{
  "targets": ["palette"],
  "conv_stem": false,
  "depths": [4, 4, 4]
}
Rows from block 6 of a small image classifier, named by matrix and row number. Rows with one number belong to one channel. Each number is 200 + 20 x the weight over its row's rms, rounded and kept within 0 to 999. All counts start at 0. After the name is the row's rms in percent of the matrix's.
After each channel's rows are labels from the 100 images, of 14848, where the channel reaches its highest value: "top examples" is what is common among them; "peak at" is the part of the image that holds the peak. Only what is clearly more common there than usual is listed. The data: views of escape-time and Newton fractals. In brackets: how many of the 100.
# convs0: expand pointwise conv (model.blocks.6.convs.0.weight, 640x160x1x1), inputs 80-159
# convs2: project pointwise conv (model.blocks.6.convs.2.weight, 160x640x1x1, transposed), outputs 80-159

convs0.107,104,223,170,217,200,200,232,200,200,190,200,198,166,202,235,239,251,180,211,191,228,164,196,211,211,200,228,200,124,200,165,246,200,200,206,207,197,209,164,191,187,239,181,191,239,200,200,152,198,200,200,200,193,199,192,174,215,200,200,182,200,200,189,218,216,207,207,200,200,191,200,200,200,207,198,200,204,200,200,200,230
convs2.107,121,200,199,238,219,202,239,195,206,204,200,191,200,224,219,202,200,200,218,185,244,165,200,210,200,200,190,200,200,211,200,255,244,207,186,205,189,200,200,230,169,200,166,233,200,200,168,183,174,204,205,227,201,200,199,150,200,200,212,200,200,200,167,200,190,200,200,228,175,162,215,204,187,200,213,200,200,204,223,201,209
top examples: warm (69)
peak at: top left (40)

convs0.584,099,232,244,189,240,168,210,179,200,192,212,200,209,183,200,187,159,200,197,175,238,194,200,214,205,224,252,221,200,200,182,200,214,200,200,200,182,211,208,197,227,188,200,220,170,217,197,214,212,200,194,168,193,184,175,200,188,208,200,200,203,200,200,189,190,200,215,224,158,167,217,187,184,230,219,204,200,165,200,200,227
convs2.584,137,231,226,174,200,212,179,178,163,193,200,205,186,177,195,196,200,161,200,200,234,200,217,200,200,163,200,207,233,189,169,200,200,217,190,235,191,173,223,197,202,200,187,213,188,223,200,177,183,227,227,170,187,200,176,228,159,221,200,221,206,212,176,223,183,225,202,188,200,169,200,200,167,212,200,230,163,203,191,186,200
top examples: pastel (96)
peak at: bottom left (36)

convs0.384,100,234,175,192,200,210,169,216,216,155,200,230,200,218,234,218,251,201,200,200,188,220,200,200,200,165,169,180,179,235,196,168,184,200,195,238,200,203,200,200,207,200,200,190,215,220,209,237,184,238,200,218,192,211,209,200,161,221,200,144,229,200,228,202,231,200,185,199,188,200,200,173,218,137,175,204,138,245,170,194,206
convs2.384,091,225,221,207,165,248,200,192,184,153,211,163,200,200,200,200,225,206,200,233,200,215,200,165,200,157,208,177,198,200,175,200,176,167,200,248,200,205,235,200,214,195,200,200,200,205,175,177,200,200,210,218,144,177,179,167,164,195,210,200,239,194,231,181,184,237,200,194,200,167,207,176,185,202,191,227,170,225,200,213,219
top examples: dark (89)
peak at: bottom right (94)

convs0.46,095,209,212,198,200,202,170,208,162,186,200,208,199,200,200,200,212,200,184,200,200,200,212,200,183,171,212,200,224,251,200,182,200,207,204,200,209,175,254,228,200,200,215,200,160,220,227,196,244,190,200,171,220,173,176,227,200,231,200,211,217,184,238,200,152,225,206,203,222,150,229,127,212,189,220,194,187,233,200,200,201
convs2.46,069,200,200,222,209,193,196,200,200,223,168,205,200,200,200,187,216,197,182,200,174,200,212,200,200,220,190,172,200,188,220,192,176,200,200,174,239,221,188,200,182,243,200,249,243,219,178,229,200,171,206,182,237,236,210,214,212,157,193,200,192,227,199,200,223,182,209,188,205,195,200,218,200,153,213,200,213,207,171,200,200
top examples: pastel (73)
peak at: top right (32)

convs0.608,088,207,199,203,205,166,197,200,200,210,170,200,199,171,195,174,188,200,213,206,200,191,196,202,212,262,185,211,200,200,214,200,200,218,200,236,200,224,199,193,196,190,200,200,163,158,231,148,144,180,200,206,233,176,204,184,177,200,200,200,151,179,200,173,196,200,200,184,214,196,175,222,203,200,185,229,234,200,200,200,200
convs2.608,063,200,200,164,200,236,216,147,200,210,187,241,230,178,192,187,206,217,200,200,200,200,196,200,200,227,190,200,200,171,169,183,233,212,227,182,224,209,217,177,246,200,168,200,193,220,200,229,208,222,220,200,170,191,200,200,200,169,182,224,200,212,193,190,240,200,200,200,258,200,222,233,211,187,220,200,179,200,168,195,219
top examples: cool (100)
peak at: bottom right (38); bottom centre (27)

convs0.263,095,176,237,200,176,200,195,200,200,215,178,208,244,180,195,226,204,211,243,200,199,206,200,194,230,200,184,212,227,190,182,200,227,184,184,200,183,200,218,200,200,179,200,183,200,200,144,200,210,194,186,219,155,160,200,200,197,200,202,217,200,187,239,200,208,174,194,200,183,203,175,234,200,200,200,200,200,191,204,195,200
convs2.263,091,206,200,200,169,205,200,226,225,200,200,200,200,193,200,200,226,174,229,200,261,200,200,180,167,225,200,185,153,200,214,200,200,180,236,207,176,180,200,200,204,188,200,173,204,200,200,202,200,207,183,224,217,154,179,221,243,200,221,223,194,210,233,180,202,204,192,229,200,208,217,185,174,199,200,194,241,232,200,193,199
top examples: grey (96)
peak at: top right (47)

convs0.93,102,185,216,200,204,152,164,201,200,200,200,200,235,200,160,187,192,173,198,200,239,225,200,193,200,200,186,200,213,224,181,179,200,204,200,232,200,207,238,178,238,170,185,200,200,225,237,241,186,226,202,200,200,177,215,215,200,163,184,200,188,207,200,200,210,200,226,200,234,180,171,200,181,200,184,215,218,200,180,161,190
convs2.93,100,221,201,197,162,231,217,239,191,200,219,150,200,223,215,200,236,201,190,215,217,199,194,200,200,207,185,200,199,209,197,259,182,200,213,190,154,200,200,200,200,229,197,224,196,215,192,180,193,207,200,190,161,200,200,200,209,200,203,200,188,214,190,200,191,241,200,200,200,200,200,200,200,200,200,195,232,259,209,238,233
top examples: pastel (97)
peak at: bottom right (99)

convs0.510,097,170,200,200,207,208,201,179,182,200,210,224,222,207,172,200,201,200,187,246,211,162,211,200,225,145,221,200,200,200,177,196,200,228,238,200,164,190,180,145,182,212,147,236,213,194,187,177,165,262,200,200,200,200,200,201,198,192,199,200,190,200,179,225,194,219,236,200,253,195,216,200,200,174,200,182,195,169,200,172,200
convs2.510,080,200,212,226,174,214,200,200,166,226,201,199,175,195,200,200,200,222,194,200,217,237,217,203,200,261,187,187,227,219,264,204,200,162,190,181,200,178,200,200,215,205,200,199,200,184,236,212,200,155,200,221,207,200,200,164,232,209,181,229,213,200,200,173,200,220,206,231,175,192,154,193,227,200,185,217,230,233,230,200,200
top examples: pastel (44)
peak at: bottom right (32)

convs0.407,097,204,228,187,230,190,210,178,200,200,206,207,200,200,188,217,191,177,200,230,200,200,169,231,172,187,186,213,150,166,167,200,246,158,229,200,200,183,196,200,199,181,209,195,210,189,209,152,200,207,200,188,200,191,207,189,236,200,186,200,179,242,200,200,200,187,200,183,200,200,200,200,176,187,173,223,200,224,199,237,200
convs2.407,086,213,200,209,215,175,200,200,215,200,200,204,181,210,217,235,231,167,200,200,200,177,190,222,200,209,200,200,160,183,185,217,200,200,235,196,170,207,216,218,215,213,185,200,210,200,211,188,201,213,249,180,219,207,190,197,217,183,223,194,186,225,167,188,234,202,224,190,238,200,223,200,208,226,178,214,200,212,181,188,200
top examples: vivid (62)
peak at: top right (43)

convs0.461,107,180,173,200,190,248,171,163,218,227,172,231,192,198,185,211,232,201,177,192,200,148,200,200,200,143,200,200,214,194,181,206,192,199,200,228,230,200,180,200,200,200,191,169,193,204,189,237,200,190,200,200,214,195,200,206,200,197,229,200,190,200,204,218,181,169,206,200,242,215,225,200,200,192,200,192,200,196,169,200,132
convs2.461,117,200,230,200,192,200,200,163,250,200,217,179,191,171,227,222,224,160,210,194,226,167,200,200,232,187,225,200,203,202,200,183,184,227,206,200,192,174,218,200,204,200,192,200,203,218,195,248,195,200,200,188,157,200,163,160,200,211,200,207,200,195,185,204,186,218,174,185,200,169,205,193,185,186,232,200,200,197,186,225,175
top examples: vivid (58)
peak at: bottom left (38)

convs0.558,100,198,200,215,189,200,194,209,219,181,186,218,186,200,196,221,251,174,192,200,209,197,200,167,192,230,206,206,200,202,200,200,200,183,200,200,181,171,221,191,224,200,220,135,200,200,207,206,201,202,200,200,175,162,197,159,198,200,206,171,253,199,249,193,185,222,183,198,216,195,200,195,200,200,185,208,200,200,171,200,198
convs2.558,076,200,174,200,191,200,217,169,200,185,175,200,200,200,217,200,228,200,244,184,256,190,253,183,174,185,169,200,173,211,171,212,200,174,217,200,205,211,184,213,200,200,202,200,200,194,184,200,242,166,229,184,200,200,200,200,196,200,200,183,200,200,217,200,167,200,226,200,200,186,213,200,200,200,200,181,200,245,238,205,191
top examples: dark (75)
peak at: top left (41)

convs0.49,098,200,192,218,163,179,200,227,230,182,203,200,207,184,174,204,224,200,192,200,200,200,185,184,177,232,176,200,240,230,200,219,200,172,234,190,200,213,230,200,200,206,235,220,152,184,203,202,194,159,200,233,200,200,200,174,219,262,239,200,181,200,196,177,204,207,199,186,217,190,200,219,200,200,215,215,202,200,200,185,164
convs2.49,080,200,200,200,219,236,187,200,244,211,188,200,200,200,215,177,200,200,200,200,201,200,170,193,200,200,200,200,200,187,200,261,193,200,200,230,229,177,162,231,219,248,197,200,179,214,174,192,200,203,200,208,166,200,200,165,200,200,200,202,174,209,164,242,174,210,229,182,200,143,210,200,215,227,200,233,183,194,227,219,172
top examples: cool (79)
peak at: bottom right (33)

convs0.151,102,205,200,211,200,199,199,202,200,212,194,227,182,182,207,200,200,195,197,200,222,192,200,200,200,195,206,186,204,200,170,192,173,215,165,212,200,186,203,200,201,268,194,200,200,208,173,222,154,143,200,263,186,212,200,186,174,240,200,211,224,190,218,171,200,200,220,193,244,152,176,193,200,213,237,217,167,202,240,159,200
convs2.151,103,194,151,200,231,200,211,215,176,200,195,233,209,200,170,200,170,200,185,184,184,200,229,223,200,240,200,185,212,220,195,200,217,208,206,170,200,200,200,200,186,156,200,200,212,207,200,200,200,233,189,214,246,224,238,200,216,190,164,200,190,195,200,223,192,200,167,200,184,211,209,203,205,200,200,165,200,200,181,185,232
top examples: vivid (91)
peak at: middle left (26)

convs0.243,097,225,200,218,175,200,196,204,240,161,204,182,188,219,234,207,234,220,200,200,204,200,217,151,194,200,165,205,200,200,183,209,207,200,200,239,200,207,164,200,171,195,200,200,190,213,185,187,220,200,190,200,174,179,168,211,184,200,200,149,244,206,200,204,218,209,165,237,181,200,200,187,200,200,209,200,200,243,204,253,219
convs2.243,091,200,200,217,193,237,200,211,200,195,200,174,202,214,235,202,234,200,200,214,238,196,200,193,214,195,177,174,205,227,174,200,192,153,214,198,160,186,200,200,183,205,208,200,210,188,180,200,200,209,202,222,200,180,200,171,217,197,197,221,234,213,213,200,169,225,200,211,200,170,252,200,200,232,200,188,200,222,220,187,194
top examples: dark (86)
peak at: bottom right (51)

convs0.338,099,206,237,200,224,205,200,199,181,170,205,181,200,179,210,211,200,200,189,169,201,212,186,211,216,193,205,228,200,209,200,200,200,234,188,210,189,184,200,167,200,200,187,239,200,206,163,187,177,218,200,200,185,193,177,170,200,189,175,200,212,199,223,213,200,181,183,185,190,198,223,200,152,200,186,188,164,189,157,232,200
convs2.338,092,229,223,200,193,208,218,200,197,200,210,200,200,200,203,200,239,200,179,170,206,175,186,207,200,183,215,200,176,218,217,211,200,204,200,202,200,189,196,207,200,218,200,200,200,182,161,200,192,224,200,173,172,188,200,188,169,171,200,214,220,200,153,232,195,194,172,194,200,213,223,194,200,248,177,175,200,216,183,214,224
top examples: pastel (98)
peak at: bottom right (93)

convs0.185,099,203,200,220,213,200,210,200,180,200,200,202,200,200,215,221,207,211,200,200,245,201,200,200,165,171,200,200,182,200,149,218,218,204,244,195,194,200,192,181,200,225,209,175,230,200,200,200,239,196,186,200,200,204,201,246,200,200,210,211,253,200,211,200,186,200,184,188,234,213,200,169,142,215,193,216,200,215,198,200,227
convs2.185,077,200,200,203,200,216,200,199,200,200,222,168,214,200,205,220,238,200,196,166,185,172,154,217,210,239,200,188,206,187,241,254,206,205,198,206,200,214,160,239,218,232,200,248,217,184,232,174,192,200,200,200,216,200,200,171,182,211,200,200,173,200,182,221,200,200,214,199,195,210,200,230,222,247,183,195,200,220,201,200,200
top examples: vivid (98)
peak at: bottom left (32)

convs0.550,094,200,219,200,197,208,189,227,196,241,207,200,209,165,211,175,200,196,229,201,189,215,195,200,200,238,205,200,213,177,236,218,200,186,178,180,191,209,225,238,200,202,200,200,200,193,200,187,200,168,200,200,200,164,192,161,200,200,220,236,176,164,211,200,200,219,194,187,170,191,176,234,216,229,251,211,209,200,230,168,186
convs2.550,095,179,224,166,154,217,203,224,247,222,200,198,200,188,154,171,200,184,221,200,187,201,185,174,210,234,200,205,204,200,236,215,219,178,219,235,184,228,198,200,190,200,200,200,180,200,211,200,200,200,189,200,221,200,222,170,200,200,200,200,163,174,218,196,200,172,232,245,148,157,200,232,200,216,223,200,246,200,223,200,184
top examples: grey (100)
peak at: bottom right (47)

convs0.176,103,228,212,200,200,200,186,197,185,226,199,194,223,185,224,199,200,196,200,219,244,230,200,187,185,200,224,200,200,180,190,232,184,217,162,185,190,196,220,194,200,220,169,200,182,219,211,228,152,200,186,200,182,201,203,233,214,235,200,200,199,200,177,190,144,208,191,200,200,150,245,200,168,200,202,212,200,187,200,200,200
convs2.176,103,200,223,200,224,200,200,200,206,200,200,201,226,200,200,156,162,200,212,200,200,200,172,224,200,200,173,182,185,190,256,200,200,227,178,185,167,209,200,200,200,209,160,230,212,186,170,200,232,231,196,200,200,200,200,175,176,200,200,200,200,200,171,250,181,185,154,220,200,185,200,200,200,222,200,200,200,203,193,229,177
top examples: pastel (54)
peak at: top right (41)

convs0.219,092,200,200,188,162,218,200,200,207,220,200,147,175,224,229,145,161,209,183,181,177,200,203,178,200,200,228,200,200,230,208,176,183,192,151,208,175,222,180,192,200,200,193,215,187,206,212,195,200,195,217,222,178,221,221,214,192,231,217,194,191,171,168,191,208,187,170,211,196,201,174,209,227,200,221,210,209,203,210,200,201
convs2.219,054,220,183,206,215,215,215,177,191,220,205,200,200,229,235,206,238,200,177,164,163,203,170,219,200,210,200,172,174,172,180,245,200,196,232,181,200,222,164,208,197,186,188,166,155,222,182,217,189,200,200,200,243,199,213,176,175,179,200,200,175,244,200,200,190,219,214,220,200,200,173,189,200,219,207,225,200,200,226,211,200
top examples: earthy (96)
peak at: bottom right (34)

convs0.215,100,192,211,182,199,191,208,146,199,231,200,200,200,165,184,209,167,200,183,168,200,175,200,237,200,200,228,203,200,200,200,171,215,214,184,171,215,200,209,200,190,224,200,262,243,234,172,223,163,197,222,235,206,200,218,200,188,162,195,215,173,200,183,205,218,200,199,170,218,200,205,200,164,189,200,155,178,142,200,183,189
convs2.215,072,212,200,200,203,200,226,179,222,224,234,200,187,191,245,219,223,167,200,155,212,169,200,200,223,210,255,200,200,200,200,209,183,158,200,200,176,174,215,247,239,182,232,200,200,200,211,258,208,158,245,193,200,190,200,200,200,231,190,185,189,200,200,192,193,181,223,200,205,200,206,214,206,200,200,192,166,217,181,200,167
top examples: warm (99)
peak at: top left (42); top right (34)

convs0.296,105,200,200,181,209,187,198,200,200,173,200,200,224,200,172,212,200,200,200,198,219,200,209,204,198,200,200,227,182,181,170,156,200,152,222,206,240,193,200,180,200,177,215,200,207,189,214,198,212,191,223,152,231,179,210,200,219,202,224,200,200,217,200,170,249,169,246,200,200,200,200,204,200,187,200,210,176,218,230,200,200
convs2.296,139,207,234,208,200,215,209,208,224,220,200,144,192,200,227,213,200,184,188,185,219,200,190,217,200,196,231,218,229,178,203,200,200,218,160,200,220,200,200,206,199,200,200,228,200,210,172,179,219,175,200,200,200,198,166,173,183,193,174,200,216,200,205,223,200,200,200,200,200,159,178,178,193,204,258,227,182,200,211,231,161
top examples: vivid (86)
peak at: top right (67)

convs0.186,101,215,227,167,210,200,218,221,199,162,260,207,190,214,201,200,177,200,176,224,194,227,152,163,196,226,225,236,181,180,203,217,200,200,200,222,185,196,200,200,218,192,238,207,200,210,200,200,181,197,168,200,200,200,182,200,179,199,205,245,209,200,194,183,207,218,224,200,200,185,217,226,200,188,214,200,200,193,200,200,238
convs2.186,115,200,213,191,168,200,237,216,200,178,250,200,157,221,200,200,188,168,200,229,200,200,200,158,210,204,216,217,200,170,186,188,200,175,206,215,200,201,211,200,183,200,209,235,190,179,200,200,200,200,219,200,175,200,192,200,197,227,226,237,210,200,181,185,232,226,241,179,200,175,200,200,200,200,200,260,215,184,227,200,221
top examples: earthy (64)
peak at: bottom right (39)

convs0.133,096,199,241,200,219,162,205,200,200,200,206,225,202,211,204,200,189,200,226,169,231,200,200,200,200,190,169,240,182,184,149,200,200,169,192,224,234,198,167,163,162,187,219,176,200,191,191,182,213,225,200,200,237,220,218,207,200,188,213,200,188,241,206,202,200,200,240,195,200,181,200,200,159,211,223,246,200,200,243,194,200
convs2.133,086,194,140,235,200,200,229,166,174,214,185,177,183,190,200,170,200,251,186,200,177,205,222,200,221,200,221,200,200,207,188,195,182,200,179,196,161,211,200,233,228,175,192,200,213,230,211,217,225,194,230,213,202,189,200,191,222,200,200,177,190,173,189,180,240,200,200,227,199,221,200,200,200,231,206,200,186,200,200,196,200
top examples: vivid (40); Mandelbrot set (31)
peak at: top left (47)

convs0.90,097,210,187,200,173,238,201,220,217,200,197,169,215,200,186,159,200,200,245,230,187,221,200,187,200,214,239,201,201,180,249,200,213,200,224,166,200,202,196,235,200,219,200,197,200,205,189,237,231,153,202,200,162,200,200,183,248,180,215,237,186,174,200,191,231,203,207,200,205,188,217,200,214,224,235,187,200,205,195,178,187
convs2.90,102,166,200,169,163,212,219,227,200,213,216,221,200,197,176,200,223,221,238,198,175,230,210,180,191,226,200,217,200,165,213,208,205,161,214,195,241,200,191,200,200,189,209,184,200,200,206,176,200,183,166,226,231,200,216,187,221,178,204,238,169,200,207,200,223,165,238,200,173,190,163,242,222,180,206,211,200,200,200,208,200
top examples: grey (100); Mandelbrot set (30)
peak at: bottom right (36)

convs0.307,097,200,200,186,181,196,200,184,242,151,200,196,200,200,229,225,251,217,190,205,186,177,200,200,194,173,190,196,206,214,189,196,217,190,204,200,200,208,193,209,167,182,200,169,200,203,200,200,205,211,168,174,166,200,200,215,170,200,213,200,239,229,200,200,215,201,200,234,170,205,220,200,200,140,200,186,200,254,172,205,217
convs2.307,087,214,200,200,168,232,200,186,202,200,226,200,180,180,218,200,223,174,200,208,240,200,213,156,200,166,200,175,218,226,171,182,184,149,188,218,200,174,206,220,225,200,178,200,228,200,211,207,219,175,223,244,200,183,170,200,200,189,215,233,235,197,209,200,177,224,186,200,189,182,240,178,174,200,206,211,216,203,213,207,187
top examples: dark (62)
peak at: middle right (34); bottom right (34)

convs0.325,101,200,200,216,202,200,200,179,200,200,228,200,200,234,227,234,201,210,218,145,200,175,200,189,173,204,162,200,158,218,193,200,242,160,200,180,200,203,180,178,200,185,167,192,200,200,175,166,247,231,200,208,200,203,217,200,259,159,266,198,200,230,230,200,203,196,243,228,202,200,183,211,185,208,228,196,190,200,213,257,200
convs2.325,082,172,176,229,186,200,186,146,234,200,200,200,200,200,229,200,236,179,195,221,246,200,200,219,177,200,200,200,212,200,200,223,174,213,171,200,200,166,200,225,198,200,186,200,200,200,179,212,221,200,219,196,169,131,197,200,219,183,211,200,208,200,200,200,200,200,200,213,219,177,224,200,234,216,200,200,172,200,200,223,200
top examples: warm (66)
peak at: top left (40)

convs0.604,104,249,212,200,197,190,200,195,232,178,200,167,200,200,254,219,223,232,161,200,160,197,203,200,215,200,196,219,194,200,200,218,212,221,200,232,226,199,145,169,188,182,228,226,185,230,216,200,228,199,183,203,167,197,184,196,200,217,186,200,210,200,180,183,200,199,187,200,201,200,200,202,200,187,172,223,200,200,186,249,206
convs2.604,108,235,200,216,193,200,200,214,193,192,211,209,185,200,234,200,222,200,163,172,201,218,211,200,197,205,159,199,234,205,200,234,194,200,200,215,225,179,162,220,198,190,247,182,223,237,163,151,214,200,207,240,189,213,187,186,178,233,216,166,237,234,200,191,200,191,167,209,200,198,178,200,208,197,173,229,176,200,200,204,200
top examples: vivid (58)
peak at: top left (33)

convs0.379,096,187,200,200,228,200,200,177,250,216,171,215,200,205,200,193,198,186,216,207,199,243,200,200,216,200,155,177,184,178,187,200,210,211,216,223,214,188,205,212,200,224,204,189,135,206,228,231,216,150,185,200,232,200,202,152,200,210,220,203,177,200,200,200,200,256,219,225,184,144,217,200,224,217,200,225,226,200,183,200,200
convs2.379,104,200,203,214,200,161,235,200,210,200,167,200,223,196,200,237,175,176,230,189,204,225,200,244,164,232,200,200,207,206,231,225,177,175,212,200,200,166,200,235,189,212,182,209,190,200,227,156,200,194,200,185,238,212,181,185,200,200,218,200,192,184,231,187,200,198,200,178,200,212,172,189,229,216,173,229,200,200,218,212,208
top examples: dark (65); Mandelbrot set (36); grey (35)
peak at: bottom left (37)

convs0.251,100,183,177,200,186,200,210,182,201,214,200,216,224,195,200,195,200,202,200,147,257,182,212,200,200,229,179,198,195,200,236,184,200,218,200,188,233,194,208,211,200,213,173,201,221,217,171,200,251,168,190,219,207,200,189,207,231,176,232,202,220,194,213,185,158,177,200,200,198,200,200,200,205,200,248,200,170,185,183,215,200
convs2.251,099,222,200,235,241,226,191,212,142,168,200,188,200,198,200,200,173,187,200,233,200,175,204,192,218,149,186,200,205,223,200,232,200,200,179,176,164,200,194,216,200,231,200,233,200,208,182,175,200,200,215,200,154,200,174,209,203,202,179,227,200,200,191,193,177,215,152,206,209,201,200,190,165,242,183,200,177,209,200,194,194
top examples: dark (79)
peak at: bottom right (41)

convs0.436,101,200,204,189,200,183,187,200,200,186,234,200,133,200,200,200,206,184,179,200,163,253,175,178,173,223,168,221,200,229,178,180,200,216,210,198,200,239,200,200,182,161,217,205,189,176,228,200,163,221,196,232,200,247,218,218,195,240,160,176,197,200,200,193,200,182,200,200,164,200,154,190,200,177,171,240,196,226,200,204,200
convs2.436,099,178,200,226,200,194,218,200,221,217,194,209,200,200,191,200,206,174,200,204,231,177,222,200,194,198,242,200,172,189,205,194,200,216,213,200,182,200,200,231,200,206,178,198,200,200,196,200,200,172,200,200,160,176,165,200,205,183,198,222,213,200,198,204,194,231,200,218,230,200,200,197,228,256,214,181,169,233,180,154,198
top examples: earthy (97)
peak at: top left (40); bottom left (36)

convs0.106,099,211,187,198,177,200,200,227,174,182,242,200,200,244,220,185,200,200,193,154,219,210,197,187,200,187,193,212,175,197,183,213,200,200,224,200,250,213,149,175,148,183,219,157,188,200,209,200,200,210,176,200,241,200,200,200,195,200,241,200,200,210,200,200,200,190,200,186,200,181,160,200,200,214,200,238,200,208,200,222,200
convs2.106,076,156,186,230,215,231,171,165,200,230,200,200,229,164,228,200,165,243,217,200,183,200,223,208,186,223,200,200,200,200,229,200,223,200,163,192,186,200,200,200,244,227,159,218,200,253,200,194,200,194,200,200,227,166,181,163,206,216,188,200,200,170,200,217,184,213,200,206,220,185,206,214,231,218,200,169,200,237,180,205,182
top examples: dark (70); Mandelbrot set (34)
peak at: top left (45)

convs0.449,100,219,200,202,207,207,200,200,168,176,196,200,210,200,214,200,182,191,160,174,200,142,196,204,200,200,196,200,200,237,187,200,194,242,200,191,174,200,209,229,206,214,208,259,200,230,200,173,178,255,243,200,193,228,174,214,164,200,200,200,228,200,200,226,172,195,200,196,201,236,227,200,207,178,198,201,175,218,200,208,165
convs2.449,086,177,183,175,190,200,170,200,200,235,189,215,200,191,158,200,200,227,228,200,182,232,213,200,195,240,195,181,185,162,209,210,216,200,200,220,200,200,200,200,196,200,185,200,182,158,200,188,229,165,156,200,200,200,236,179,225,206,211,222,200,171,237,161,218,183,228,229,164,200,200,215,220,166,205,205,200,195,200,200,210
top examples: pastel (94)
peak at: bottom left (43)

convs0.24,102,207,200,216,200,200,198,161,203,176,170,197,233,198,203,222,208,171,176,189,174,178,200,220,202,200,202,200,192,200,187,200,231,238,183,198,179,174,200,196,200,221,200,200,202,190,167,214,197,254,231,168,200,190,213,212,200,202,167,200,211,200,205,231,188,197,189,221,245,191,200,200,200,200,192,200,160,210,135,200,200
convs2.24,083,223,200,216,221,223,189,200,134,200,200,171,200,187,217,227,197,195,158,237,237,231,187,192,217,207,200,200,200,203,193,230,200,200,231,185,150,180,214,200,200,213,196,200,200,200,196,166,204,226,215,173,169,200,214,210,200,200,169,237,211,243,188,160,189,232,192,203,166,200,200,209,175,200,200,200,200,242,215,182,226
top examples: pastel (79)
peak at: bottom right (42); bottom left (42)

convs0.409,098,196,183,200,200,208,236,219,200,200,218,176,207,200,200,200,170,181,183,210,173,200,200,226,209,200,232,198,221,215,211,164,179,202,200,183,200,203,192,197,175,176,217,200,207,196,178,200,164,200,211,156,180,230,200,220,162,173,174,200,200,215,207,186,194,206,200,200,200,234,209,222,159,200,171,200,197,185,184,200,181
convs2.409,105,170,200,200,216,200,200,200,208,206,200,195,214,218,192,245,200,215,218,200,208,207,217,219,200,206,180,204,200,224,198,225,200,204,199,168,200,174,206,227,225,233,190,170,226,238,200,225,238,200,173,200,243,200,200,183,243,200,199,141,221,177,222,224,200,190,208,195,200,237,212,188,200,210,200,181,200,217,159,241,167
top examples: warm (60)
peak at: top right (44)